A small sound classifier, trained from scratch: layers 12.
Rows from block 5, named by matrix and row number. Rows with one number belong to one neuron. Each number is 128 + 24 x the weight over its row's rms, rounded and kept within 0 to 255. All counts start at 0. After the name is the row's rms in percent of the matrix's.
# gate: MLP gate (model.blocks.5.mlp.gate.weight, 512x192), inputs 0-63
# fc1: MLP up (model.blocks.5.mlp.fc1.weight, 512x192), inputs 0-63
# fc2: MLP down (model.blocks.5.mlp.fc2.weight, 192x512, transposed), outputs 0-63
gate.408 084 [174 179 128 128 128 174 128 101 128 128 128 128  70  91  93 148 159 153 142 122 128 128 128 127 137  87  99  96  97 131 109 143 117 108  85 128 114 128 128 136 173 135 126 140 105 128 110 165 128 176 108 123 127 181 136 166 139 128 128  91 141 121 177 152]
gate.409 134 [148 128 148 135 128 128 128  93 128 128 128 179 109 153 131 145 128 128 128 106  74 155 134 128 128 117 208 137 140 104 128 115 128 121 124 128 139 111  90 103  50 128 139 139 128 128  88 137 128  97 128 114 150 131  99 115 128 117 131 125 141  70 152 148]
gate.410 120 [128 128 128 128 136 127 128  76 184 175 126  88 114 104 151 128 102 101 169 108 128 128 113 145 134 120 117 128 115 139 102 114 149 128 101 178 128 175 128 148 142 101 128 173 132 108  96  90 154 161 103 183 144 128 131 128  94 128 102 128 114 128 100  94]
gate.411 098 [128 172 115  75 128 130  93 105  88  95 134 160 134 128 142  99 169 153 155 128 129 106 164 138 100  97 114  97 102 128 116 128 125 169  88 136  74 128 194 148 105 128 142 166  99 128 125 128 113 128 157 124 146 128 128  89 128 121 128 149 128 139 128 121]
gate.412 085 [128 129 150 128 128 185 128 170  81 128 146 170  87 101  97 185 128 172  93 137 119 128 121 142 135 145 131 128 128 135 120 153 120 128 128 165 160 128 128 128 156 128 128 108  79 109 168 148 128  93  82  94 122 127 128 113 110 128 156 156 111 128 112 136]
gate.413 071 [ 97 128 173 128 101 128  90 176 151  66 139 128 100 134 143 128 156 177  69 120  78 103 202 159 128  93 161 128 149 162 135 128 128 133 129 115 128 150 192 141  71 149 128 115 128 157 128 140  94 128 128  68 142  93 128  94 121 108 140 139 128 157 128 166]
gate.414 084 [145 128 128 174 144 126  86 148 128 144 109 182  71  80 128 157 128 128 128 114 128 101 142 141 135 109 184 128 130  93 160 106 136 108 128 128 116 128 132 178 118 166 121 128 156 125  57 128 128 108 128 121 128  81 133 151 128 162 172 128 146 128 128 154]
gate.415 118 [116 161 128 128  88 148 128 111 128 128  80 128  81 107 133 146 158 177 110 128 132 128 167 141 147 115 128 128 101  99 128 128 126 162  68 139 101 107 123 128 111 160 128 169 110 142 116 128 136 117 128 128  71 128  64 128 128 138 108 112 137 108 141 129]
gate.416 112 [173 152 130 143 128 164 142 141 118 128 128 134 158 128 120 166 128 147 142 109  89 135 128 113 128 123 154 130 128 128 128 154 124 177 144 128 128 104 128 154  86 131 104 123  84  89 128 128 150 128 104  81  96 126  91 145  88 151 137 128 128  66 152  85]
gate.417 131 [149 148 128 170 122 128 128  91 138 175  97 128  95 131 128 126 128 128 113  98  83 128 138 124 132 138 130 108 157 128 128 116  88 173 110 148 159 128 109 128 128 128 107 145 128 128 104  99 128 128 111  83 144 128 128 128  97 157 159  80 141 128 128 128]
gate.418 110 [155 109 128 125 156 104 149 128 128 149 156 121 131 108 159 103 116 128  97  95 112 132 128 139 128 128 126 127 133 128 137 150 131  98 120 138 160 102 124  89 142 128 128 125 145 129 112 118 128 128 125 161 138 128 128  91 110 122 181 119 127  96 107 159]
gate.419 118 [129 105 128 125 120 128 158 134 100 128 128 182 134 128 151 112 146 176  97  80 128 128 117 148  63 118 166 151 116 115 130 128 151 135 123  96 155 128 128 141 128 152  96 102 114 146 135 138 128  86 134 115 121 119 135 143 114 177 117 128 111 107 128 128]
gate.420 110 [131 128 161 128 155 128 128 128 109 151 128 164 128 145 126  64 128 145 128  83  55 128 128  81 128 128 166 145 152 110 180 128 139 169 116 120 128 128 128 140  89 128  88 128 128 128 116 137 109  74 144 119 104 128 140  95 128 187 115 128 128  81 128 128]
gate.421 101 [132 103  94 128 128  85 128  81 128 128 148 165 109 128 105 149 119 154 143 104  77 149 128  93 152 155 150 173 103 114 156 128 128 132 144 128 153 114 165 107 145 186  97  90 128  95 140 139 170 128 123 150 128  73 105 128  99 136 128 108  89 114 133 128]
gate.422 070 [128 128 128 128  90 128 128 128 156 128 128 128 128 128 128 140 128 154  90 123 128 115 153 149 128 128 128 128 125  93 107 131 164 128  81 128  96 163 143 103  98 162  67 129 128 114 128 135 128 100 118 128  98 128  65 147 155  91 128 128 148 110 155 113]
gate.423 113 [162 174 128 125 128 163 184 156 128 128 144 165 100 137 128 170 128 175 128 130 112 156 140 113 143 128 140 142 128 137 128 128 128 112  98 128 128 134 148 128 128 104 154 128 128 124 209  93 132 101 128 113  86 127 128 147 102 104 135 105 123 128 128 101]
gate.424 120 [147 128 128 172 109 147 127  91 128 107 137 126 128 109 147 128 128 128 128  92 128 159 146 102 153 128 168 139 128 128 169 109 120 134 129 128 103 117 100 133  73 136 128 147 117 128 107 107 108 120 119  83 167  66  93 128 133 128 155 105 157 128 127 128]
gate.425 073 [128 141 128 128 128 170 127  73 120 127 124 173 145 149  94 110 135 158 143 128 128 120  97 128 125 128 117 128 128 115 130 111  60 128 129 128 112 105 128 128 128 146 107 128 128 128 148 174 128 160 128 142  79 128 128 106  86 170 151 161 112 126 147 114]
gate.426 095 [141 128 106 135 119 129 128 128 132 128 128 112 138 147 128 128 100 128 138 102 125 144 237 138 128 131 128 134 109 141 176 108 104 129 167 128 175 152 158 133 159 107  95 128 128 166 171 119 131 116 128 114 128 128 142 158 119 112 106 130 136 169 106  96]
gate.427 096 [135 105 123 129 128 128 161  77 128 128 109 128 189 136 100 126 128 128 128 162 128 101 124 137 128 139 128 144 165 117 156 139 128 104 128  87  89 112 120 136 128 113 114 128 150 151 123 137 139 166 128 109 151 115 126  87 135 153 128 122  80  92 128  68]
gate.428 101 [128 128 125 128 117 155 134 141 141 128 160 112 128 128 137 150 128 180 153 122 104 128 171 126 128 152 140 137 126  99 131 128 143 133 104 128 126 127 104 185 128 102  68 136 138  83 128 154 119 101  84 135 103 145 110 136  78  97 107 128 116 128 129  84]
gate.429 102 [ 78 109 146 103 108 125 100 113  68 146  85 140  83 183 128 120 145 138 136 128 133 128 128 128 128 128 128  91 125 128 128 128 128 147 151 128 138 142 156 110  87 172 128 128 127 128 128 111 128 125 149 128 128  82 143 130 128  88 128 115 129 134 175 175]
gate.430 085 [138 115  66 123  73 128 128 171 133 128 131 152  84 126 136 128 118 128 148 128 147 128 128 128 128 208 177 171 128 110 128  82  95 143 128 127 128 116 177 109  68 128  90 131 124 128 136 128 112 101 176 153 141 109 128  54 128 111 128 177 128 128 124 105]
gate.431 124 [101 128 103 196 112 128 147 129 128 109  88 145 128 104 129 128 128 168 128 131  85 128 128 140 128 170 172 149 182 102 153 120 120 145  94 128 128 118 123 128  70 150  76 128 112  87  93 128 128 128 128 115 120 116 105 103 128 135 138 124 140 106 134 128]
gate.432 125 [151  98 186 112 118 128 129  89 128  84 128 128 128 140 182 131 124 127 118  98 145 138 114 128 158 129 118 162 165 128 119  97 159 174 128 145 133 132 133 128  84 187 128 151 116  86 120 161 128 126 128 111  82 128  90 128  84 128 151 128 115 140 167 145]
gate.433 098 [100 117 171 151 128 128 166 114 114 143 128 127 124 148 118  97 132 120 128 128 108 168 112 130 128 175 119 161 128 128 111 128 103 110  91 128 137 167  74  80 128 101 144 128 128 128  99 128 108 126 128 145 145 143 132 114 131  94 130 145 150 143 128 128]
gate.434 115 [128 143 140 186 111 128 185 128 128 128 133 155 121 125 128 119 128 128 147  91 104 110 139 128 103 113 148 128 128 128 128 156  87 181 129 155 144 127 118 151 107 168 128 132 134 119  92 132 163 128 158 155 123 100 128 128 128 184 182 142 130 128 114 128]
gate.435 092 [128 128 137 128 128 101 140 128 128 135 128 128 128  91 162 128 170 159 128 128 132 153 128 122 113 106 128 120 103 128 133 119 113 131  47 181  92 108 141 128 116 180 128 125  82 128 120 114 152  81 124 122 128 128  60 116 125 111 128 128 166 128 128 128]
gate.436 078 [ 99 128 136 142 118 152 139 196 105 140 128 128 159  75 185 139 131 172 115 175 138 175 128 128 128 139 128 128 125 161 139 128 155 128  86 128 128 128 101 128 149  83 130 127 128 128 118  98 128 128 128 158 128 178 101 128 133  82 128  76 179 128 128 115]
gate.437 083 [145  91 130 128  86 113 128 165 130 128 128 158 163 128 128 174 128 153 128 118  93 128 128 110 128 128  96 128  83 158 128 128 182 128 143 172  88 128 128  79 128 117 130 125 100 132 184 130 109 128 128 109  76 165 128 147 128 123  72 116 128 121 128 129]
gate.438 086 [128 157 128 128 128 130 180  54 128 128 148  99 128 128 128 128 108 135 159 119 128 128 128 150 137 119 177 108 150 131 130 115  96 143 128  88 109 105 128 128 187 104 108 128 128 128 157 118 158 136 142 128 155 148  83 109 114 134 128 117 156 118 148  70]
gate.439 102 [107 128 178 138  92 190 114 128 128 128 147 139 165  58 128 128 104 164 123 125 139 128 128 121 136 118 128 124 150 157 133  98 128 128 110 108 128 160 101 128 139 128 128 154 114 129  80 142 116 103 128 140 128 125 128 128 106 110 168 150 128 124 180 130]
gate.440 101 [128  92 124 128 128 106 170  91 128 128 106 107 128 128 121  97 117  96 128 158 141 171 121 127 107 156 155 128 175 143 128 104 128 150 128 142  97 128 133 111 121 128 130 132 128 121 105 107 183 129 155 128 128 111 128 142 157 142 130  90 128 105 109 119]
gate.441 112 [160 128 128 151 128 128 128 128 128 128  81 128 120 147 135 128 167 188 128 128  96 131 101  69 128 145 177 113 121 128 179 148 147 128 104 155 128  77 128 128  79 151 142  95  92 128 128 133 106 103 128 128 113 111 102 128 128 176 174 114 127  92 119 112]
gate.442 115 [117 159 137 125 134 155 116 184 120 134  95 196  77  82 128 129 149 180 128  70 102  94 123 128 106 120 128  74 108 143 146 103 102 128 101 128 128 145 138 110 111 165 166 127 132 128 128 159  89 128 152 128 153 125 128 128 106  83 128 149 128 147 140 146]
fc1.408 113 [118 124 107 154  93 138 128 128 128 128 181 128 127 152 109 158 169 128  66 125 130 128 114 128 130 151 131 161 117  96 128 128 128  96 131 123 128 118 105 128 156  99 111 128 131 123 171 128  58  97 107 155 115 128 125 128 128 151 109 149 128 144 128 128]
fc1.409 084 [128  90 132  72 128 114 130 128 128 133 169 164 101 128 113 128 128 128 159  72  35 128 128  72 117 128 130 128 129 104 113 124 128 128 162 128 128 128 103 145  62 128 128 126 128 128 103 128 128 128 151 135 157 150 128  91  69 140 100 138 128  99 128 128]
fc1.410 156 [130 128 110 166  86 162 179  98 157 131 128 106  90 128 147 160 103 128 131  91 128 103 148 158 107 142 118 171  97 130 127 116 131 128 143 128 111 147 128 193 158 108 101 128  96 115 124 128 122 122 128 146 163 125 168 128 105 154 114  74 122 124 105  70]
fc1.411 108 [128  84 116 161 173 133 128  98 128 104  88 155  81 103 108 160 100 128 117 142  86 146 108 143 128 117 156 128  74  91 127 121 166 137  93 174 128 161 128 128 100 128 143 142 111 128  89 128 128 134 128 128 128 136 165 128 142 170  97 109 117 130 128 124]
fc1.412 081 [128 152 123 103 105  82 145 128 128 141  55 131 128  87 110 128 128 128 165  94  76  69 144 143  72 137 122 131 145 128 141 103 136 128  79 105 129 128 173 128 122 128 159 162  57 128 128 151 145  90 137  75 128 128 139 129 128 128 128  92 169 128 116 135]
fc1.413 070 [128 120  98 128 128 122 125 128 139 122 128 158 139 157 128 187 128 168 105 128  70 105 128 116 141 128 139 148  99 106 128 159 128 103 128 128 128 128 128 146  67 119  90  86 128 132 140 152 127 112 140 128  58 128 106 128 128 128 111 115  98 131 143  98]
fc1.414 114 [120 143 128  71 123 147 128 128  92 128 164 150 130 168 128 127  83 131 129 161 128 103 143 128 200 128 100 115 128 151 124 137  73 142 150  90 128  92 128 128 145 128 167 143 128 128 166 128 106 128 128 138 128 128 100 160 169 132 150 128 148 178 149 182]
fc1.415 063 [ 89 128 128 128  91 109 134 135 128 136 160 113 128 128 128 128  71 128 143 128 108 128 145 138 154 128 115 147 128 160 153 128  99 174 203 113 128 126 128 133 128 144 128 128 114 128 123 128 120 128 112 128 128 128 128 128 164 128 112 128 128 128 125 137]
fc1.416 083 [128 128 173 128 105 128 128 128 133 128 144  66 165 162 128 128  97 103 123 109 128 147 161 127 156 123 128 128 118 148 128 155 140 160 171 156 128 125 128 133 145 124 128 109 128 128 128  89 128 101 128 128  75 128 128 140 120 175 125 121 100 112  97 128]
fc1.417 053 [128 143 149 128 147 128 159 128 160 140 128  68  77 128 128 157 128 105 128  56 128 108 128 119 128 114 128 143 128  89 128 149 114 189 136 175 130 128 128  65 223 132  88 193 128  96 128 143 132  85 126 128 128 128 143 128 128 128 147 128 115 142  88 133]
fc1.418 132 [147 128  85 191  89 128 124 162 128 168 113 134 119 128 128 154  99 159 128 121 128 147 128  99 176 125 148 128 119 148 128 128 164 126 104 139  61 131 128 135 128 138 128 106 128 128 111 143 128 162  83 128 108 120 145 149 187 144 135 124 128 128 128 128]
fc1.419 150 [153 133 101 128 114 128 129 110 128 181  59 115 152 128 154 156 186 157 128 103 123 128 109 129 102 123 133 128  81 128 138 124 149 128  86 131 117 128 133 132 128 128 128 128 103 126 138 127 128 110 151 115  89 128 102 146 128 111 129 133 128 101  91 128]
fc1.420 099 [128 136 181 128  86 138 172 128 128 128 136 128 153 104  74 128  80 141 128 155 128 167 126 128 129 115 128 130 177 136 145 156 128 168 165 174 140 154 128 128 110 128 128 128 128 103  91 155 100 128 103 123 126 158 128 128  93 128 119 145 115 142 152 118]
fc1.421 151 [128 159 150 128 139 178 128 163 128 165 108  89 135 113 147 128 126 102 120 160 164 128 128 162 111 128 122  97 156 149  87 121 128 129  96 119  88 140 100 163 102  55 145 177 128 157 117 128 110 116 139 102 128 178 143 156 128 115 141 128 160 128 123 137]
fc1.422 068 [155 136  69 128 107 144 147 110  80 131 128 128 131 137 128 131 144 108 146 128 195 133  97 144 128 133 128 149 128 128 108 159  98 152 130 144  93 147 145  84 120 128  73 128 151 138  83 118 145 128 145 102 154 129 114 128 188 126 128 107 128  86 155 111]
fc1.423 111 [154 167 135 128 142 151  91  80 128 118 117 164 112 128 128 107 153 128 128 113 203 182 136 131 184 156 124 128  65 127 114 129  81 115  81 128 128 128 128 128 124 128 149 109 152  93 138 144 132 137 136 181 116 107  91 134 110 102 123 171 128 136 115 147]
fc1.424 078 [128 128  60 167 128  95 109 125 128 128 177 126 128 128 108 128 105 133 116  76 128 155 124 128 128 146 128 128  96 128 132  90 128 126 181 147 173 128 126 157 105 128 128 118 133 156 105 139 128 128 128 135 129 128 159 128 167 197 128 128 128  98 125 110]
fc1.425 097 [138 120 154 112  84 131 126 127 123 154 112 161  82 123 126  97  96 108  96  42 128 135 128  86  91 147 131 148 119 128 128 113 120 147 140 128 167 133 128  97  88 126 128 127 128 152 104 171  99 122 164 159  85  81 143  62 128 128 128 140 142 128  82 156]
fc1.426 119 [101  93 124 136 136 139 113 128 163 131 128 139 102 136 108 115 130  80 128 133 128 109  92 124 154 146 132 139 128 145 128  99  98 120 164 117 122 156  87 164 115 123 128 132 175 128 128 103 158 153 147 159 177  78 166 128  72 128 118 151 128 121 174 167]
fc1.427 118 [171 119 111 128 139 134 124 133  84 147  93 168 133 119 128 132  81 121 139 106 141  46 106  84 138 128 155 122 143 139 128 128 128 116 133  96 134 128 151 101 100 155 113 128 154 151 163 112 125 128 162  88 144 128  98 108 156 158 132 141 128 134 168 128]
fc1.428 101 [136 128 118 147 133 112 113 128 143  70 128 128 122 128 128 178 114 128 128 128  86 182  87 128 159 124 106 128 121 128 133 128 128 128 140 131 128 145  63  94 128 128 142 137 128 128 128  64 100 128 152 128 101 128 146 128 128 128  93  73 128 128 110 128]
fc1.429 132 [154 128 101 128 125 164 132 128 159 183 136 124 118  63  86 135 101 116 128 112 158 128 141 145 178 112 128 127 124 174 129 128 119  89 145  98 144  99 155 128 128 114 128 106 103 159 148 161 128 152  88 112  74 136 150 161 128 128 128 128 128 128 159 128]
fc1.430 122 [128 125 155 109 128 142 103 155 136 128  88 154 141 128 162  92 146 153 157  60  93  74 149 128 106 119 134 115 146 120 131  85 131 163 123 138 151 144 128 128  71 159 165 119 113 106  78 152 108 128 128 116 132  96 128 126 100  88 149 118 159 128 128 128]
fc1.431 085 [128 128 112 142 133 128 162 195  87 128 128 160  97 128 128 128 128 128 128 128 110 119 128 134 153 126 129 128 121  73  89 128 125 123 128 128 128 128 156 142 128 154 128 128 128  63 128 128 136  51 103 104 128 101 107 128 128  90  98 128 128 145 128 113]
fc1.432 075 [128 136 128 180 128 151 128 100 128 128 143 128 155 128  72  92 128 173 120 100 128 129 127 141 126 128 133 128 102 128  82 128 142 126 144 128 174 128 156 128 156 128 128 100 128 165 128 128 127 128 124 128 128 164 149 128 128 135 128 148 125 121 128 136]
fc1.433 128 [128 128 122 128 128 168  88 146  98 151 125 128 128 128 119 173 126 128 105 114 128 121 144 128 128  65 129  71 113 111 114 107 128 153 128 128 148 128 182 147 141 169 119 110 104 141 145 150 128 108 155 128 120 150 130 137 138 149 139 145 128 128 149 168]
fc1.434 085 [145 132 119 128 128 147 139 115 164 128 128 162 128  71 128 141 168 128 145 147 128 128 128 140 128 116 128 128  98  83  68 107 128 128  87 141 137 128 109 131  69 118  99 160 136  89 106 112 123  84 145 128 156 128  95 128 128 128 128 159 191 128 155 189]
fc1.435 056 [115 156 128 193 108 108 128 128 100 150 108  95 132 128 128 161 128 140 149 128  85 128 138 126 127 128  94 109 126 130 126 128 129 132 118 114 100 128 183 124 161 128 150 128 128 127 124 128 116 136 142 128 102 129 113 107 128 133 128 115 133 128  84 122]
fc1.436 088 [128 128 100 110 187 162 141 128 128 136 128 119 128 114 108 182 128 107 133 105 132 204 128 128 128 138 141  91 103 145 108 144 102 128 134 121 128 128 119 128 128 128 143 118 101 161 166 137 117 152 128 127 128 170 142 106  83  37 124 120 128 128 144 151]
fc1.437 111 [108 172 107 133 146 128 129 135 129 128 118  76 119  90 107  86 109 136 128 110 133 128 173 107 135 128 119 146 128 132 155  96 128 128 170  71 128 116 157 128 149  99 116 153 144 128 130  99 114 159 100 128 112 103 119 116 105 122 110 119 128 122 193 128]
fc1.438 047 [160 128 128 128 149 122 123 128 113 128 128 128 128  87 167 127 100 128 128 128 144 107 128  88 160 128 128 128  87 174 148 115 132 116 128 168 105  78 120 129 152 148 160 150 115 104 128 115 110 165 128 121 128 164 146 152 212 185 138  72 131 128 118 146]
fc1.439 144 [103  78 108 131 128 128 128 153 124 102 128  90 130 104 108 143 139  78 142 132 128 128 114 119 110 177 158 128 154  98 160 137 128 152 146 153 139  73 113 128 129 128 143 128 114  97 128 134 147 128 128 114 156 134 128  85 157 150  91 127 146  74 115 115]
fc1.440 131 [151 128 174 122  89 137 130 106 125 137 132 124 130 110 160 128  94 129 128 114 130  78 128 134  95  69 117  74 139 127 160 116 137 179 128 179 128 135 127 128 104 141 171 134 162 128  82  85 160 124 132 128 190 109 107 145 101 128 152 109 162 128 100 128]
fc1.441 072 [114 128 128 138 176 128 128  99 179 128 138  95  93 136 158 128  58 128 128  92 128  66  92 111 128 128 128 128 128 144 115 128 111 128 111 121 128 162 128  93 164 106 130 167 128 105 128 128 139 137 175 154 162 128 128 112 128 137 128 128 128 130 128 128]
fc1.442 166 [132 128  83 128 141 137 104 181 129 122  89 128  58 128 128 131 135 156 128 104 126 123 128 128 129 178 128 123  85  78 134 128 137 120 151 182 181 128 134 128 113 153 119 113 127  91 167 132  95 128 145 146 128 128 154  87 111 132  84 150 128 128  84 127]
fc2.408 112 [119 128 121 135 128 120 117 110 110  95 160 125 143 221  81 186 110 128 128 147 131 116 162  73 115 131 143 128 128 119 193 133 108 151 128 128  86 107 128 114 136 153  89 160 128 128 134  92 134  71 149 117 128 128 109 145 185 102 162  94 128 159 147 149]
fc2.409 088 [111 136 128 180 149 147 201 128 128 150 128 136  89 128  96  80 128 128 158 128 128 106 166 128 128 128 108 128 150 128 128 128 128 140 128 134 134 128 128 128 105 128 128 128 128 165 128 128 179  74 128 122 123 140 128 151 128 128 146 156 128 122 128 138]
fc2.410 154 [ 99 102 120 128 153 119 127 114 128 128 128 112 132 141  55 139 133 146 119 132 128 107 153 129 128 118 119 137  91 128 182 128 128 104 165 147 148 145 134 139 179 102 111 158 181 113 123 144 115 134 128 156 153  94 128 113  87 132 141 119 139 127 128 111]
fc2.411 115 [113 128 113  70 101 128 134 119 149 128 134 128 120  58 135 122 128 128 182 177 121 157 139 128 171 154 111 127 118 147  83 133 129 175  83 121 107  98 114 162 128 118  81 198 156 105 128 145 141 128 128 128 131 188 113 160 161 164  96 128 117  96 128  75]
fc2.412 077 [111 145 102 128 128 142 103 145 128 142 151 155 128 113  92 128 128 146 164  95 156 128 106  98 128 128 156 128  89 116 128 137 129 112 164 119 129 168 128 164  87 107 128 151 139 128 131 128 128 119 110 105 122 145 109 125 128 128 143 165 128 134 126 128]
fc2.413 080 [130 143 128 128 114 140 137 162 108 139 126 128 141 109 138 126 142 118 128  80 128 186 130 134 128 128 111  93 133  77 128 128 203 116 106 136 128  88 138 116  90  82 152 120 126 103 119 167 128 166  97 128 128 191 135 186 128 128 130 119 129 130  77 128]
fc2.414 119 [175 155 135 128 130 128 128 128 128 128 117  82  79 140  92 128 132 119 130 149 109 100 118 128 136 162 110 128 140 159 117 144 128 128 148 128 128 128 187  84 147 143 113 128 126 128 128 128 136 128 110 100 155 105 128 137 168  92 122 151 128 200  94 128]
fc2.415 067 [128 126 128 128 141 145 115 135 152 128 143 140 128 128 141 128 174 128 101 132 168 128 126 128 103  96 128 128 128 128 177 151 119 128 128 128 129 102 137 128 136 202 136 128  82 128 128 128 132 159 125 128 129 124 101 128 128  80 128 135 156 128 135 139]
fc2.416 079 [154 128 140 128 128 105 128 128 128 100  98 142 139  75 149 139 145 195 128  87 128 180 113 128 157 134 128 128 113 144 147 161 145 128 133 143 160  99  96 107 128 110  95 128 114 138 156 153 128 128 128 128 128 128 128 128 128 128 127 125 135 136 130 128]
fc2.417 050 [128 143 154 152 128 128 112 128 114 128 153 128 114 128 128 128 128 128 161 136 128 128 128 132 128 136 150 148 128 128 136 128 100 128 141 128 191 128 144 128 184  88 128 141 161 127 127 130 128 131 128 215 128 103 128 111 158 101 106 140 128  82 128 119]
fc2.418 127 [105 139 136 169  82 139 133 128 141 157 105 153 116 100 155 160 128 171  86 128 131 163 128 152 136 113 128 128 128  83 128 100 128 128 128 149  98 128 111 109 116 128 100  97 111 140 102 108 117 147  85 128 128 110 148 128 120 162 128 128 118 128 128 128]
fc2.419 146 [180 128  75 137 128 140 128 128 154 139  74 139 154 128 135 128 156 155  97  97 128  91 101 112 128  95 129  82 128 138 128  90  97 128 112 124 120 128 108 119 128 140 159 106 155 166 173 128 111 127 163 132 128 118 110 135  81 116 138 110 147 112 147 128]
fc2.420 101 [124 128 122  96  94 109 110  92  63 107 128 106 143 160 128 113 113  89 125 128 113 128 112 137 116 139 145 147 128 193 153 128 128  53 154  69 128 112 124 140 128  90 128 100 118 128 115 121 115 142 130 128 159 128 137  95 118 128 128 128 100  69 144 117]
fc2.421 140 [ 99 166 122 128 155 145 128 191 128 128  84 151 164 128  97 159 124 128 128 128 168  94 178 109 128 139 161 128 137 128  96 138  83 113 128 150 108 128  90 134 130 116 149 148 175 104 157 124 106 128 148 105 128 159 163 115 135 128 110 131 128 128 194 128]
fc2.422 080 [128 140 101  88 106 128 128 148 118  69 144  91 122 168 128 128 114 128 134 101 109 128 115 130 147 123  72 150 113 125 128 119 141 117 128 128 136 128 139 146 163 152 143 139 160 111 168 134 100 105 161 133 124  85 131 128 173 118 128 129  93 139 176 134]
fc2.423 111 [128 128 120  85  97  88 131 128 142  99 128 108 128 163 162 128 148  92 128 128 147 139 162 128  78 140 131 142 128 112 128  91 122  86 109  90 103 113 142 123 114  88 121 113 153  79 156 140 110 128 145 114 109  92 164 108 132 128 111 162 146 130 108 123]
fc2.424 076 [128 128 140 128 128 138 130 133 109 160 191 117 183 216 105 121 128 123 120 128 128 136 128 128 128 128 128 191 131 184 119 128 128 128 201 143 143 128 124 152 128 115 110 128 126 138 128  74 129 128 117 128  91 128 130 147 128 114 149 128 129 129 128  89]
fc2.425 101 [141  97 128 117 158 128 126 140 124 128 155 101 124 156 128  80 131 122 128 105 128 128 103 150 128 128 118 167 176 128 120 128 107 107  96 129 123 128 128 128  83 118 158 117 128 123 112 156 124 109 167 128  90 140 110  95  71  90 112  98 148 118 139 128]
fc2.426 112 [115 122 128 128 159 131 128 141 128  84 153  75 128 128 145 145 128 122  91 110 106 128 145 139 131 128 128 128 128  95 107 128 142 120 128 121 147 144 162 153 125  88 155 128 112 128 121 142 137 128 138 108 167  89 128  89 165  65 166 153  92 159 126 147]
fc2.427 122 [128 141 156 128 149 128  88 147 110 115 128 135 182 156 117 110 128 147 143 128 141 167 128 128 189 131 107 114 140 128 145 128  63 128 121 128 128  83  62 138 131 111 175  98 165 128 124  81 148 160 125 130 141 203 106 100 142 128 128 108 128 115 135 125]
fc2.428 102 [132 128 128 128 128 128 128 138 154 171  88 128 128 169 128 128 110 128  99  88  57 127 128 106 113 128 119 128 140 128 128  65  78 148  93 122 128 113 128 152 128 172 102 128 114 128 164 107 128 128 170 140 128  66 128 137 128 109 128 148 123 152 128 128]
fc2.429 126 [128 151 128 128 128 114 117 130 138 127  63 160  99  53 128 128 128 127  96 128 107 128 112 128 171 155 128 128 124 156  96  61 128 143 119 140 209 128 125 128 128 128 155  87 157 177 162 128 106 128 150 128 128 130 125 149 174 133 128 128 149 111 116 128]
fc2.430 115 [131 173 120 118 121 128 131 160 126 128  82 128 125 121 153  90 107 143 128 128 119 135 157 139 128 128  82 123 141 143 128 128 162 112 128  86  63  77 121 128 128 153 156 170 128 109 128  92 125 154 100 167 105 128 187 168 173 115 111 128 116 172 122 128]
fc2.431 087 [128 151 128 100 128 128 128 128 146 131 144 146 119 101 141 156  83 128 149 128 128 150 131 123 154 128 128 172 128 176 117 134 128 111 128 128 117 128 128 128 128  96  97  65  55 113  81  67 123 142 128 128 139 142 154 100 114 128  87 128 128  84 128 135]
fc2.432 073 [109 128 101 130 128 136 128 128 128 174 128 134 128 128 138 104 128 135 159  95 168 165 125 121 128 110 128 128 163 177 128 122 144 130 128 116 141  97 139 128 128 128 126 128 107 101 146 128 134 110 132 176 111 128 136 128 166 154 128 128 115 201 120 143]
fc2.433 132 [150  93 162 152 128 154 158 128  72 157 119 154 101 218  74 149 173 113  86 150 102 128 127 103 131 128 125  74  95 108 139 147  89 158 129 178 137 132 135 139  88 137 128 131 128 142 140 155 156 131 179 160 128 125 135 172 122 128 128 106 155 157 135 188]
fc2.434 089 [128 128 108 133 128 128 119 141 139 129  77 128  39 101 105 158 169 163 143 126 128 128 128 151 115 128 156 124 128 128 140 128 128 163 125  93 128 128 155 146  71 198  64 128 128 100  57 128 103 128 183 162 128 128 130  77 109 128  97 128 156 128 133 128]
fc2.435 049 [128 132 128 154 140 114 168 166 128 128 143 107 185 128 156 117 116 145 124 128 177 137 154 175 128 155 128 113 128 104 128 168 128 133 135 112 110  74 139 142 110 122 176 121 185 156 128  93 163 114 144 167 189 161 101 130 129 158 128 148 128 128 139 128]
fc2.436 087 [128  92 128 135 163 128 174 103 151 146 136 128 124 128 128 144 125 139 124 128 128 147 119 128 128 110 143 134 142 128 127 115 109 128 128  79 102 128 129 128 167 122 119 160 133 114 159 128  91 128 109 128 166 163  81  64 104 128 117 128  86 133 144 128]
fc2.437 103 [123 128  87 131 144 157 120 128 109 178 164 119 108  97 115 128 128  79 128 128 158 128 128 128 161 128 126 138 180 128 149 128 110 128 130 110  88 122 105 128 128  96 128 124 128 161 116 105 153 133 128 157 139  89 128 127 128 128 164 128 168 117 106 135]
fc2.438 049 [128 128 128 152  90 128 144 128 128 119 128 128 153 128 103  84 137 121 128 168 145 148  68 166 178 123 119 129 128 111 128 154 181 119  96 141 128 128 107 133 128 128 134 109  85 111 128 115 111 136 138 157 144 111 127 133 140 142  68 123 108 113 122  94]
fc2.439 139 [128 107 161 128 100 128 128 160  82 170 107 168 101  90 137 138 135 114 160  89 117 138 182 151 107 128 128 133 178 128 192 125 163  85  76 128 117 128  97 169 115 162 154 179 107 158 122 150 159 128 114 128 128 137  73 128 128 128 145 171 125 100  93 121]
fc2.440 121 [ 85 113 140 186 107  85 154  84 122 128 122 128 164 168 135 128 128 104  68 137 105 128 142 125 128 111  72 128 128 123 128 128 127 128 126 146 128 131  98 161 124 129 144 127 170 124  82 108 119 146 121 139 128 165 128 138  88 113 182 128 117 128  89 128]
fc2.441 078 [118 127 135 113 123 128 110 116 128  91 173 128  86 110 135 161 128 128  95 128 124 128 145 128 155 141 115 128 128 142 128 166  93 128 129 128 128 178 128 128 128 128 187 178 140 116 128 117 108 105 114 124 157 128 138 128 156 128 128 136 128 128  56 118]
fc2.442 137 [107 128 128 100 128 128 128 128 119  59 128 163 137  96 128 178 158 109 128 128  94 128 159 128 113 136 132 140 149 111 148 146 128  95  53  99  79  49 119 145  91 124 142 128 128 108 128 136 107 137 128 128 107  86 128 128 118 126 128 128 128 128  85 128]